A small multi-label image tagger, trained from scratch.
Model: arch vit, norm layernorm, activation relu, moe top_k, patch size [2, 2].
Training: muon at rate 0.0018, 39800 steps, batches of 64.
Data: trained on histories of elementary cellular automata, time running down, 147500 training examples, 17.3 epochs.
Rows from block 3 of a small multi-label image tagger, named by matrix and row number. Rows with one number within an expert belong to one neuron, the router's apart. Each number is 500 + 25 x the weight over its row's rms, rounded and kept within 0 to 999. All counts start at 0. Numbers have three digits each.
Before each expert's rows are labels from the 100 images, of 14976, where the router gives the expert most weight on average: "strongest on" is what is common among them. Only what is clearly more common there than usual is listed. The data: histories of elementary cellular automata, time running down.
# router: router (model.blocks.3.mlp.router.weight, 16x192, trained with AdamW), inputs 128-191
# up: expert up (model.blocks.3.mlp.up, 16x192x192), inputs 128-191
# down: expert down (model.blocks.3.mlp.down, 16x192x192, transposed), outputs 128-191

# expert 15
strongest on: 101 turns on; 111 turns on; 110 turns on; 011 turns on
router.15:482499486553487486484524533471449495516465529475494533474536513526516511466475465484531509524494462541508538508506478488518500492476544515493499523462520494529507538500510500523522505528512528
up.0:512516513489522495513501517488475537502469477488504428525494550486529464529485535493527529491496493461510475492509524528499468507476481481472506503511502493464501478500492471467556473501471506
down.0:502485493448501448504496506464515507516516485487509542491484491493510506469484508481468447518508477448472490537503525499469555496509506541492499491487565507488521529480512515514536522520488492
up.1:513515513476531475536544484523508512467440448482460480496499511457538476476471515468492498520492534497509473487476496531445497495502517528488449449486512499470506516474516507471461496483482474
down.1:546497506480491489481471499496503499530545520518483501454528459512481480515483478510489489501525515486470438536521510488508498444483526446506538515496500532562523495548510518499483510548510499
up.2:545499521528458530506501452460511494489492516486538467485490497525472490514493489525572505519496490538478486473489543547515526505564485495500532543524530512493494487542526484468433480464477492
down.2:521478456513518533502489519488514497506522496496496482439494508482511499511493488459469533484504495468509512509535468548500500540471486523520472473497497530552495501479500519459514506491520488
up.3:543511503512505528497471491530472486522516513499511492519491531475519496498492512516484484487484539502487513468546509469482542483545476562451534522497530483499512469488497475499525501465529512
down.3:524470514521449499518488508499489532513501477468494513483485540503482520525517500504485483525512507530505473475492512518490508469481505470487456524515433486537498526530483522475505495483466541
up.4:495498426531474498547494504532462512488470473509544503523503491495502489522505548465461550511523468505528496458530498496513481477488520440535521511493529489517490497534486503469519509544510485
down.4:531529498531486503513529517504465500521514490495502446496532441481513484483507459498495451547493520486474510561481544499500563467515503527500513523528508473462501529486476509494515570450540493
up.5:473489493505487559523481493470481535490455530495480500517525484529525527497497511497485475509470412490480508529535492479491521532513448489496505527505541488510486556538518466509521492530513509
down.5:504519517450529499489491496502498503459488542532539502556497438433502487483538487504500504512495500500497521483508481502511479475521507485512510504502538446491520489522509525507528463483482432
up.6:469539453464534484482489509544477488555480500506480470507498507515556515492531500555469529508503503455509497457487477515440489520498526502487470461465496480471508491490483540478436491554531546
down.6:516533512503457513533502497488524528463513529502487485474503471482463465535508506481504501500472479538484452542505498538539506484465493504510519487469402519473509495514520534527477515491485495
up.7:546531536527495525501495491538523504502507498486532498491504513508508561469530520489498479496508485494559507492442468512487545488499499470493511461494503482495443516496466481475531526454494539
down.7:493483530514491518521509496549483519470473504487489476518538477505527504482466499502531486497492518509480521525496497541481535545464501523473494526513535474519519455551511461522509484536492512
up.8:508481489515527498518519514510499491506540488532524501506524510513484523512524469469526515540519489476513547490520514492466493492522507502499485524495515518471507456461502450490439553486447497
down.8:505488476523519494494517516510514515473510503513462548505497525492487492491511516529497483473525544497545536494526505453495529483485489516517513499492541533530484507522490481506517509501466458
up.9:486499499543476498482505500491511492467515505493537496525485513467531560481488469508521455499479508516505502501470474486469464490473506503503452557487467550512504505518494489532508448474548487
down.9:498474497536465471499455487511514494555492489534510516512529542466529472498557519480534519497494445465533478506479510510495521481475462449515475474521478452509479485499532494503524504497510489
up.10:525454504514491509501475496530505470487488486470511563497490518542484500474473441507526515519516504561509469492513479466462494480500502498486481478478504483494482503535489478503488516498534512
down.10:496520491514503498552491496476501465496511466503477505510493516485455484481480485502509511495452477462493568501493469500504493518481501479539488572519539500517560436482524484499490461502537483
up.11:536506472496512521488516500520462528532513481478479483498474541519505514468514514507452492489546539474460517511467457501492491490523519583498525484523490476490489462502542510496516473495462454
down.11:494529480527525480479525487516485504466524512474462524457454532506484504467471529469479491463470516510516479507497462513494515488452510488492538493477431520508511495513498521479461485504501508
up.12:521503484522452489532543520532470468486469511511495497448548511496484514508533476513540488461490503512518506489481504453505472534489487431516485512508532558478489517452517494509504491516509515
down.12:529571508494541490484468492500471512490556497511482526548484502533491521487482496494539497537499472475486498519488476511485477546534497514502508518491489493494489510461471551492528484536526462
up.13:508507523548481474506492476552477478517473503486491535515512493530482505515510508489506494493469528509505531465539466468498496499496506507488500500486457568524464474517512508502562507515515535
down.13:512518476491531507486505509510557520528530464525493508469478497524491538479534501492477510487518536499502484480483521505558531479504510467504478506520490436480510499473467480469489488505535473
up.14:491472499482500434514514487485517477523521539459489559493470498504500502505506525522488515480457497509482474498515467498521502509482497437499515489438488500521525493500552471531501502536487528
down.14:550493477518506487577520539494502474532485473490514508557535556491503493500508504501518480465508531494513513479520500484502549515465475513484517483465474559471559486483540499530525489464499506
up.15:469492494528482464521492478546497526496520473485510509492542536507446506525519521453474531494506531473491505544478507502534524531479530485484488513504494501512513546472482487494480481505508437
down.15:460489458509484476530478488493591512542455480519504483544509502515493518486511471494503490504474480503561522489493480517534505503484506540463531475522530538538466525506478510512553499506490472
up.16:545553501489490537451503487530520464486499498512518497513545448453497476530473510496512488540505509497499475487503506540475491494501497485500491513543530467488521483478528484482557516529522511
down.16:483490473480507495512492519508478497494508510542499500470527468476513513543482525468556484517479488483508501507524515524543477490489542477513541492525466507520494540476530504424553522511478484
up.17:494498507521469486493513449439466487546484497526528503479561495546513521510494504536518487521504476501489538471487494519506526502472493471487487571495562492520455528451491509475485550493518452
down.17:521506516511493483525525490480490466454526501496493505492490495529486493518542517449548499468525490471529482465505492500464488483522488547493502495557466448527513524508471476508517486506509556
up.18:498521511525483490511481502535502542452523461509523489484493480464479504456485534502518493505517523514507513518497536499473485495522511495512450557494472555569487488496517497505439494470527523
down.18:492501491520515486545518483540540535529528522468492523511493490516534470488543498465504510482515497528451496486499531508476479518490456491482499485478479517497423491517542459498537512516474477
up.19:500536534475492515509462515464521516491461477473509488503506551487462452500533544476460530521510521488489493457461463524499518479467517483487532525517503512508522501520462529489540489492562488
down.19:470473503507561473528525495476531488497459517490542514489488457507480530494489547519495474517449499538458471508494488514439470501511495453534499454539516501508511482488470523526458489492488539
up.20:460524471512481525459484497508495510464522517522492470494512505493494510529497490504544519488484527497528528520522493474496452493497532525474466514503473472485505467483528488536490522508488532
down.20:483476525482533493513507493493540501549473491501542545489492438513539509489487531463530528490510495501513479527498489451516523499457448521502493506489489499506483480473503532498469490502487492
up.21:501531510483548483501481540504519506483532510523486477469489508454458490532515483480457477470470493532518491509512533534552523460464536487479523501456477511517548495505480533505531492509510518
down.21:510511539482524534488495506475515517505500536468526503486455534496573463509490515484502536563493535497524536491472538483477438503475476527488483489535476447467524529531485506511527482528511473
up.22:482499550537482514498497546515519497527490479497530477460507534492481499460507511486502494480530474483533495515506497453502488453502512481527495505469510492519496521479510523520509517536503507
down.22:541486513484493542482489495492488478526466554514479507498524496501513532497520562519511520500471461498486479523446458570479498498526502502541429488516499457453493484498474477538497489466492512

# expert 5
strongest on: 100 turns on; 001 turns on; 000 turns on
router.5:477517493434498498523473525481523478450479505487517490504459526513522515555486521452486491530492544470478483521466501508527504482502486484471522509543501518529532487494515539451541467524527519
up.0:467486483482466478501474514488477491449502483506506498420498496480528481485528503480498503512439521546493502452534516508487541484449510508516475490444484509544518528500476473505474469545485458
down.0:538475460476530467499530521484530512536451492486520521513481490464490485504541476483558470465532495510514490547500499475502490472535504484506516521547536497473488502497514548489512552487525506
up.1:520484530506519489509499498503476542507461535453492477486510515503481521484493510442513499505522486532510470476518492508504541513457507511503529501493502479520530497473491518516482552508484491
down.1:495563492469496523491496494501492506509496515503510478494507490463546475489483506521524515497509488484564478500506480499489495468540502497450539506508493509531492498523449529476480412505510483
up.2:488550483493442536476485508502503518458518494501497522492492478488488520514514509502543464460500524538522514447470474482478510530490477505544489491453541520494528507481509437474468487532505480
down.2:504494480475539489524511538451496493520493492518471502482546470464504491480502509477500496514476458494493481527519486479468505503550462469546480484516498535521490473508500528491492464450472509
up.3:507504495517505492473512461479535455538457465524471490497494527468453503468515491491480485531483521506500519473473528495554483544484498501506517530518525535507471516532509532509526506517501479
down.3:513511510509504501501486486491527544497560556476502497507472457541494494482461529506471494480495528540558488533500441480524491524475504511473499477498495449473512521532518440489510510461515531
up.4:550550575508491488484503469517548506522456508522493513469488484474511487484506464508526505511460442496512514514485517466526469522503531464534508516464474524553449498452520534479479517532508491
down.4:477547524521506544521493457490497502507491512503486503505541482493479493486542470511502496483504465528463474495512494494491486497484530545504461480489530452542499534524459484490533489523449512
up.5:520492525507522428516548481492534489514520499485469487521510517531471488474510463499515513458507494514526492534481481492498540549506504514526516496487470506525513487522541494481466521488515512
down.5:506524509452479526485484474500509494498476516481459496462474475505508515478460517484525477506489476468519553471471514503479521487503510481514552525477527510497479483499482459493511524502461500
up.6:558459485464480515506535500464506501475514532465518507495489511520483518518476484501529497449486482538524531547478522519480512455495512525481460511550504473527486494478506517483488469467488538
down.6:498482508587489502489504509485504533499500493476497476535534488480497497489527471486527553513485516492516488476514520528501534514530494479501500482475467522534505519487484535453496480542485454
up.7:483469508546492493508485463507482508554497493520490482530466499497498496514487526535449524513493571516501538481500510468474534555502538522510505508492528517509505486526493469485531467506480502
down.7:522477485530541537543476517488507504483532467491495505532485491478507495486499509496514505519502498507544469492501511485526473522525507475547491478493550527469508528519519521479525487474481490
up.8:493465552483524478475521508541478463522508494520510531469466500508480463475484481471502496498497536532490462470495494454483499481482554485560483512526512496488464510513482533514457491482461507
down.8:509515469509520495521481506497504478501520472523525506512531531484483496480534545524498494515527525504494511496504525496469503482483481491496488533497492540508489464475511488481587508500519524
up.9:461524466523499533517486521531551463507497448468484520457465502507511490543493549496536494512552494481459462481499486493453489520478513519484524568543538551517511526507509497501469489489482536
down.9:511500485512487511471488522506488511524486522472502480537483432452487474494457502517499489497466481494498515477512511512520480509518519486513560459489514491434513446472513504526507486537535485
up.10:503485508461492527497513509521491461488546521481524529455478484538481517482484454505481471476480511487531469498475489502522525558478519522490505511473482511481466490523463507481527494469516523
down.10:498498573474550481454478520516511461493462487485477498546527492491522467504520504527524475482517525508432522469541506493490511505486457445488473475513500493503535486482497499511437487504461505
up.11:467479489492525487500529485516514492543508504515511491556514514506457487497537502499451493511508550471493539511471498499490538467460518493507437485511518490517483536544507525484530471492499535
down.11:468498519470527509521503499511481501462509474520496458463511513483500498498521518463489543509521481496493507487456526487520509518485522515503526546512523516511481496479524483533541487549545499
up.12:492523460511467491498518493508477451509431478509483497544512483527495470490502450525530509492522445457518524504479516473515516509537485538488545508487515449496513494538539505466488491474487523
down.12:517473549468489489527513475505526487505456502502495511464564533534527562483477520496498541477523526482500448477498513532507505518444507456512508473442461547510471501496499476505495508454480453
up.13:497536485505553504505511481486486492567503492520491507503509564491515497492498473503544498497511533483489472536452516493537506501537478501501526529515472532531482508496507509468495492486473449
down.13:518525524473529500530436503476485484437528521481503467510498486499481554512492525558474505511480541538511533503500503510450489509486503521491525492541528505482494495503475522511516518503513508
up.14:544499533504517470493488491488468555485509531511478515506503462477518496450560503480534476485508517469514534512453516497540507490439502486527510479474482514550493499497513517526482498527469499
down.14:488523492458532504443502521522495482498532479483472502454508480514508497470454513508511499428444479422523544471498491468471531487518489516527486534464489530514474514514519490486522483520504499
up.15:509503482522507473516501468548487500498474472498517502536470569498519509530491465543514489489486476459494500495506494521491541525543515507460505512506492488527479462507474513510499478504534498
down.15:505513549505506474514520510457516496501441535516495516420515495494519442541478506487482508512486501509545503508523450524542491506509504470520470542506487489481526498489454494535491509500554440
up.16:467513517528459489493483499496559503555500464513474508516507485513503462490528462520498510491469522517529480522478510487497545510524470483516528482481467484500485534458518512533490484520536510
down.16:503433480501475497481522490576510497513495488541510522484523504514542501475493550527550533485515517536440516468478539480495516522446560517485478458539523496502458539487530477475513563502541505
up.17:497481530517522485516485461472486478483539506447498510508517546546521491518527487532551492505517522510487525480465473468493500460486510473463442504457479506528484554542516507461484519490508509
down.17:452465508454461506500526470492494483497467521484473495500508436587477511506505510514486481515532451501498479475518552472489491504544450475476523513516538528513516516524505514510485533492534488
up.18:515483538483504463525489499510512513531481514552517471443523476533525499466500506483491489469479503479473479495512505493488476490487468524504511490511572486517481492498527475498550516457524488
down.18:530527497523508501480547501483494518511532530477502511509503481465519492476495517466517517549504455515508495513559492487433518508523484495439522476504474504509495497569475522555469488513481468
up.19:486508514474494527529522489504486533532529466514509500508476538506487482440501497493493506492511490491486482509464484526530531522514524482481479486521495489480499541505512465531487508467485514
down.19:497491476527517463459496514467463505507489489516479542494511531504469460527499517476486482480478465521494552490452483503496448475493483513523523526557510528525452488509533493474526517487517488
up.20:531484510462482476475545469485463483469490454525533495503553548500508489458477531523506477488498490512469517477491505489483480478500484517497497495477495486478493514542512491478492473503540524
down.20:532525512487512495486481454480543545495527533442527473463521458484482464538502515549530488494481458461521531479480497529495500486465469493442489568517458507494512491506479501472533489532514495
up.21:494483556484508514548524510552477521546495503475518471506506527519495500534470451532534450482513469475504492496500461497526455509495478511523436496495515491510491529505494487506508527508465521
down.21:503522461501503503504436501526508510493499497528469512496552544471507531457500506463459493471526499501490477498524507487493499533524466485519519498494470536469486470543522507502480512570506486
up.22:496515493474483464506531491486507487522459480494513531500489456479484512527520478512487498475508482474486535506510451542446471516461521526538498494470467461528489503480516473492484498532531509
down.22:477493525485486540502507525505517510497472500495480520496480516503489472529473561520470526506508532490480480506465477455502481491490467476525495482536494469511482536559514453478447499447517493

# expert 0
strongest on: 010 turns on; large cells
router.0:519458502478519491487508484508543503495497521484505463529486465518492509540496463473528534481505517529518521515495481517483521461506494464504509489511532504503498501500458449490520497522520508
up.0:477437499514461449504494491521477507496511509493507493514514516494488500502531505436440529514476495469516561506479523461548531525519488515560555523505499498478487524511544522512503509510511514
down.0:482496494462455516492518558503530435497480499479498498458460547488496500532529483530511496465505492491494476473518511515513527521508486489528481541554505499499507506509489536460508460481524545
up.1:529539465496500499507491548513497476524485518464474526515510506505503490487485498513507516458453508537501482562514494511522512470488446475520471472481494490468491483485521536512508468468506496
down.1:497497541515519465532524561495487533517545512449488464497517516537475510509527496497437530503540492466496484505500489525484450505494489541501489496531554561514475485491472517506484503490515466
up.2:491566490501488463519510476504517480515468453477485448466495553445469470537552515525484489503497468475502489491468514447513525466431517535483482512503501504485460498529489508461512476487514556
down.2:508481526509509513560502535517500502513504447473497519563505461470552518520508468453503502493523535482514513512500515532518508545482507449470518526492509559491493459495504520521515508516466463
up.3:476520475507507487483464507510503560504523502514469522541510508463460483513537510463489531475544565498493518515473492496521534484487469474486522504495474527475529501466486484533497466517486490
down.3:530507493465492478532493509534530499515492490464533483508482543500469490566536458503475472467485475554514492481495455507451471538483503503512486470517517470505539481533462532455471465484525488
up.4:529477507484498537502514473519534455534479481543501535497509494484501461479516513512542516459514512522496479540497482497480520482517488491501424504525520503511535483468493481498499485473492506
down.4:503490475471507540501511501522535544495543467520496471465485459471499474542554487473500488490518510462528486501541523487491506517513478522458491533470518531536458499529483459474524523509462477
up.5:501482508473493508507493449496504493468501464505503504508487514550485475485500475518479517542493499480562528492524529460507469489453514473460530501524476522520527540531453501519509485541466475
down.5:495536509537520482489459446526505516503507561520493524529472506539485541512495492464493502486498519582530440448552482507496489463525520503499486479469529471519463539512492445497510502452514478
up.6:483559505530499492512524503433486516476486493546502499502530528489522485528485508460539478484494519495496501530516474469492510525532526483532491544493549469526508524481516518490493487486500522
down.6:471496495538511544489489451515478521481503474476509443499490558512482500501531543529529487521491565487507487497496511525506515457498518511509466502480476568525487488464511476467537518504488519
up.7:486531539523511528544499529453565522469436494491488492513498521506517475529521524534477532524494499525493460480480498528503540481495478494465473505511495535485520480487532480513480500505529513
down.7:531510443487499454503460460536536496496528502502555523488559459491532480482507510488546460536514538503474504471544539494508495492471506486491511504511499465483494449511531487514486495518498492
up.8:488482490505539478526516517544505580484498514469518462486470467484509499411514500474503460516480503515499496522516494526492504535442515525503478490476513490501459486519490503502530518473540522
down.8:491541513484496463482466523501476489513490497502493516500486540532517495546509522489475465509498525483459521522500492448537529521539467472526476509508509517431516485509537503504501455459499501
up.9:524500485530548493511467516573501470484485498517512495451508510505525518510461473490488518494478520512473504519516493479494556528501526507493485525512464514489455532473473478524545460513498485
down.9:476451502514494482500521508535435530468514510505465463517535509541493470491515553489533498516484513510503484522487478512522474521494487485455474535531512508504520532544493462515487492499486516
up.10:530501550463519456492517535493516501509470541487469484528504551488478487550547512468548508524467533495494510548495518502506510538524480551527503478478452500507501503522489500473477462494509455
down.10:520504502468529479499491514503491500496492452518517510470488492527512523444488524537530493460473502486490531485499510511497505481442513504439532504490520512518496490477475517520539498528505473
up.11:512502454483542505494486476544565513509505538491467467535524487526490483479506481497463482475471504493501494486454480479482469538534517488463509499490547543466535492481520531479535496504482493
down.11:486455486545475542496500454474508469539441468500505485461483514498534478525511474487487499498535474521515517538492495516551467465443468543484518524513455505482512484471494520521501553496478534
up.12:505431460544488485504508472538478478497486475500517482494509522510481500514499501505538474541481491527520485481500472490513508479528529567525466453491508545526475508511540465499477499507505496
down.12:544485508483543511495509501516487471508476523506486556530523457527511495495543487466505501485500488543484500520518494518479492466491531464561494491518512462472500473512458478534496544463528477
up.13:493493493513490494524506474525516498477493515489440501529490485484512512556504497522465494526502550493489494480498474465496483492487510491469524498484546508465472463489503519488527462477462510
down.13:526527499513489512490490514495489458513488514544486499516487495502461468512522486503525511541476491504542540530507476505499549469480515482488495513498500525500502551478469514475521502513494568
up.14:477528513497514466507489480481490456504523529475525503541496505498514516495442502516455486511511532456534520503513481534533496512558506514500497525468503509508508498523499499486568511450494495
down.14:490486508495492482486471525490519520507487490450527517525473505530531506503459513524446545505512470464528419455490475485500540487495497477461479493489509519508491537521495461499522480470567494
up.15:523484504472497492478486510481491535501534463524491517520477514498534475497464481502526479485512519509525519510478520474490459476521523545566485469476475541525513489519499530493514485455470486
down.15:486488513503498475474513484498479500582505472503477495484523466525523509459481478448496452527472493445500527481499520487511537532515492486500482521442515537487507513514447486473484500499485465
up.16:501509486483539499481485474500504496509510512474501529481493530504524499525463485489480485505472499531464510556422509513503471509488531500502470528495485485500537449473468486461524505545511470
down.16:497521484502504531520496493506516511463473574512496476486507468504499496444487450516494510487538492544516482510503507506505507538503460511493461515468452540498498525493492493464496491509427517
up.17:494514456515506508507491491560541509550527464514506490507495531523523513526485536500512516510459554488533522544476497521519487504551526481491500498465533508508502499521480507473497471487526458
down.17:544512511507489468498492537502476499450503529505507494471541496544480467477527558493457518496515517499472474471455481478464513506467488513525497488479471510498499547477517551516554527514517535
up.18:517522533517433467450491529487495485478469489504468479494507547494511482516512497504525518494510514471461482472500495493501499493495490501476498556484511470475476507496505536489559480476524526
down.18:469521491498495480498511503483504525546496491515541515515469512448489490552505509472477482502478496521528491498502518484505514504492502461512505494506503513499495505483501496528478484526480528
up.19:490515508490457510503467529535485542457456511462475461493510480516525522488524507474516466520489530465515484543495496471537504524465508553504488522508491513521521538510501538478479471499531523
down.19:458514494482504534507530525507504480540480444511498469501514501549462525500468502444500507521439512527492547456524488511530543538498484479479534461515501504482508495485506481476537482511466491
up.20:556531510512503528471451513506495459485452534441515505504479561504481500573481500489518504490519481517485513460493536531542532543525482470477499500536463486503494501494517486489449500505528535
down.20:495512481482486488496483488504495466490482474531536484475549475500459457509480499516497473527494486513453473509531508516498483492477536558516508503509511475539491478470514522527514525493510476
up.21:541500526483540522495529491498542497491509513550475485489553512533508472493526482464452518479472481535519492516531509561510469513499477473472469502531485492494514518438483498508486478462544503
down.21:462524502535493470529467484477518481476471513494473474508451494498514467558460534531486494491502465524511476524501461523512519531469516520487539553443509528542485495502515492512535506548516508
up.22:516508514532497492466523468498511494513458520484529493518497477529499484493503474544486476529464497504546497502496472494437501495482468510508474516503484436486478504497495551506516455517492476
down.22:493471495493536456520483493480504473499506544527477488497519524497451512493486487503517543486575524483491498479511506478532480523533510492512526502499482534513495513513500480537501533489513505

# expert 9
strongest on: 010 turns on; 011 turns on; 110 turns on; rule: rule 92
router.9:464497478506493524524475505504491500512471480490514463478533461485534517456481530478519547535531485500443513477469551505499478504516500511489536507482509511479524474550586499484532509512540512
up.0:509469451473488525525498513496464493518519496537492505490529511510517496479472500489455527496488522469464524542525491494469473487499489505529510513493490479492476486491534545516456465522485524
down.0:516458536490490447531461459507502500492507497508503478512476468531505520489501519508508472523510535525474479555491548536491506499514534479507543517484537508503541507511484463482507566499504452
up.1:500500487540528527513506541518506496484472516463466490520531469513502501495516486506492525491513512471580499519539466482525492523463502584453495522497528498468495477484508506492529500459513498
down.1:494516533508516525493473502510481470517465483511466533476498516521526519503490518463509470506504513473512505449519519494451480527529475543480477474549530466452515476494484491507466504526510480
up.2:490507475517509520454492502469508484471522476548519494475492500498491533526503475563520481466433475529526496465515482532515530512556481494470497543503528492507498490506508542550507508513518519
down.2:479456506533478520508496548541516502500500529495494513532480504490478517522492528424509505489535543477473486493526473483510494490473508484490510545529542497471486496482531484492533479469451510
up.3:496486504516505505560526489486550526530491499484496514505493466505500523515517488510482590455525489486524470502508512495465508469474516478495484486518492544488470494509494483450455481533482523
down.3:504501484497503544480515528492493475500502489477510507477504477482472469530512477539480524462526472498524492464469492468486526490511503486506508492460536502524523533464494498534488510515563498
up.4:456508494499475513488526534557500477466499476510439456475529482525456481506531519524539505510502513500490507516479483476491479473444491521505459548533529543456508507491497513490544510473470461
down.4:479527473533514510506507509448534476522510465503529512485486500487523531552495492497499532526509532492481525489489500496489462540499474507528522464525496503512527470505510476480488500533500526
up.5:505480518496517519464490517520513469481521473515488481508441509504535504557518498495470506473478526503538522514531488484518545531494515443518510530496491509439517490502467524522477512509530523
down.5:504468497528492533496485520538484454475486491558505446480547477533508523476493463506491524513503510511498543507493522520528473512471520534502532502499479544504519468490516512458512508481493506
up.6:518473476500479509503454448562470470498536507499496514494516465549504516498467485523594496468521503474516555460503502520535496482516503480498506533466506518514498504481518479503478516509469492
down.6:563509461504539485495516506517481482461511523488503543486531544505520483456480481480503525488461517473490481501510511464459486485484499464505514513459525507522485462457529533478515498463517505
up.7:490473520524494518465510490531499494481534498467488547476461525505469483498484474522521530509511456486484540524488503505514469545511460471497488459525484477519479524491451536550536537526480498
down.7:505480460501472485542473518467509479493497517508491476482512503508528522473519507489542482527508462496477509491499523484555477486509492458520454526516479518501459482524488461498487534505541461
up.8:504499506506506512511508501496530440526494538486512531488510507473478548490464477563527509499481504513528499499529500478489478477500525493522472493503539498520507510496515504519495479510504436
down.8:473479515486469507480464538519454463488481534533535494521484529511494521498458561488494506471507477502495509429480485491493514472479503526483478481554540461488485496506507484525497520521499489
up.9:530530506491481473470479528553554528470489493497484477491493499485509493534475553508519452507483509513493494461523520521547502518514515506521520535515509478512518513502514488503481494518486527
down.9:501482487488520497503431499473497521524515528474492485489480516485495490460490506490492511479481519526506473524439445528491470494462523490474484474481495508515508512522511497535550484497520510
up.10:524495520480492524462515476532527463490476488527511468460479508491505479511528507506484494520487499507493487516500449548508499537547511511467498518543515529482491479486510504539521492486528536
down.10:518509491499489482515528503417510538526496525501534507473512454479489469457467485533468516522537474534528508497498462504495518491498525494519530479537486514489504480473539518478481493524453470
up.11:506478490475513505540482493480453521533526478489483478481501466511503486474503548433514498474491521530499547492484523497532506523487484509489522506524501468466508469523521507490482476488495500
down.11:511523518501517445487533449533483534496525496437521495479493493486498506476499489448501444498482503506492559526516476508505493478500501460469534518494526510491508503498500520524470459485508498
up.12:463523499497514488467530482543551482497485499504498462524521494522471527536482487491489489501541495500515499498499521507530526518441516526476524502474508476500517510524434492482518503486550553
down.12:493489478518513527485472502491508479493500510499522449465516506536443558491524511506467524476467503516493483519526521498487517530508481489495511489497525537481492489525493516488478477446489493
up.13:506453502541502515545515491536485516477524480577484511505546504492534536532520485517486529476539517515517508487480472499536471488523528497477500487466565516508464501471458486479547505503532520
down.13:510460568509494540493450509506481475462503534520526487491477499463522505466467541528504521468514537486496507540490498496473489493507510515472547496496467486505499474491515532545444500486472532
up.14:531458504484515465479525509508540496476490500461544495484487485503491497505506512521475481526523474506469517520501500458503506516510534538491509495499497517545461491520535535526520512492488509
down.14:526495493509454507464474509494527508559493475498503520518484501531502426523480492538513526506447488481540514528498512479500498498527566492505494478521488546472468507507515444471479570507481482
up.15:553461548449500529502502505475501501530465480511511470497497453495529520484544469540508517528503505486555510513535502470476521511524515461535462492516504485502483515490488475485512498511507492
down.15:490474549537511480516513472477540485506526512514496482497524479525477468526519528536494477481471470521529528520522521474513494475463506551472487491476560471480542495489504470508472458483492500
up.16:539484492483508490500512496507558504506561525492523533501500470503487498510496512541496517501469511466512520510478464485527516506482496524514492522514467482486460483488441456446525564453505492
down.16:492499476489519553461475495483488486506504491493496519504480481476483464501506488513523485482438501492513499488468495493509527497490521501466523491482532560560523483533486493512455470479487517
up.17:497457467542478509507501498475554537466536482495522536498522479481500507510482524498515549490486455465511499486462494499512523520526547521502524523542454490486479499460488519453479525497514489
down.17:495460476483488531554500540519489513529508498516524502484503489521501508496485509462529476495464473480520496512500481469499491481489506516495481537480520522492465541472509516497528529484489518
up.18:523521506518455455530501515470516508463517509504517505515497523529503547527519468497503511507483469480499505504496510542509468481474500513472481514462460547521517557494521498458453448521512454
down.18:510541478483498527478505476516461521515532498495503504507531482486545466506526508485515526486482490509472486524514531502511498504533515473513519513516518513556518517523479486506544522490495472
up.19:485519499511485505466499510510515490467452501507524518529498502464498503508505480514481537532521518485498463510522486495500501496471508496511533492552522536478514524505522485517490472523497513
down.19:506489524522523487512474509506463540503506504486476522507524496513449514449514526494525487491485529481474497517508507503479457485537517527533498455473515448506487535496523468521502542484452529
up.20:484524482484500563456530507488500522491508504513520484509491513518489507550527518479475497537501504515502500518533479488426511497517466485514528501519532522506509491515485495471470503465488514
down.20:459539505533460525508502499467505502510529501519518485526530480510475501459497492506492467559525500493490520486491511527487494549520514529533526510514522484498491528488473519490461475504498513
up.21:518519565507511482457496500459482503485501521495521498518488537450494515469524522463500465508507566488523484475485479494515465497513503515541555453495523512515489470499492516503475518493485505
down.21:464532504487494530447529496520510537497485491524469520497491502524451484492525524477485499503523509468490505510528516475505507525470475466469495546491506477476481513484478496526494529496526469
up.22:532476487497461573510488535489505474479515494477524502504528488510479491497502458531484517491480467491520495493506510489550489501518533512472472495471484516514483501506473493462451502474491475
down.22:495516496492485492462451466516522452499481501465487466534488489511481483481445527500510556515539453554524467464544500523499513491513484509558476517550500504495537490450498481480523512497467496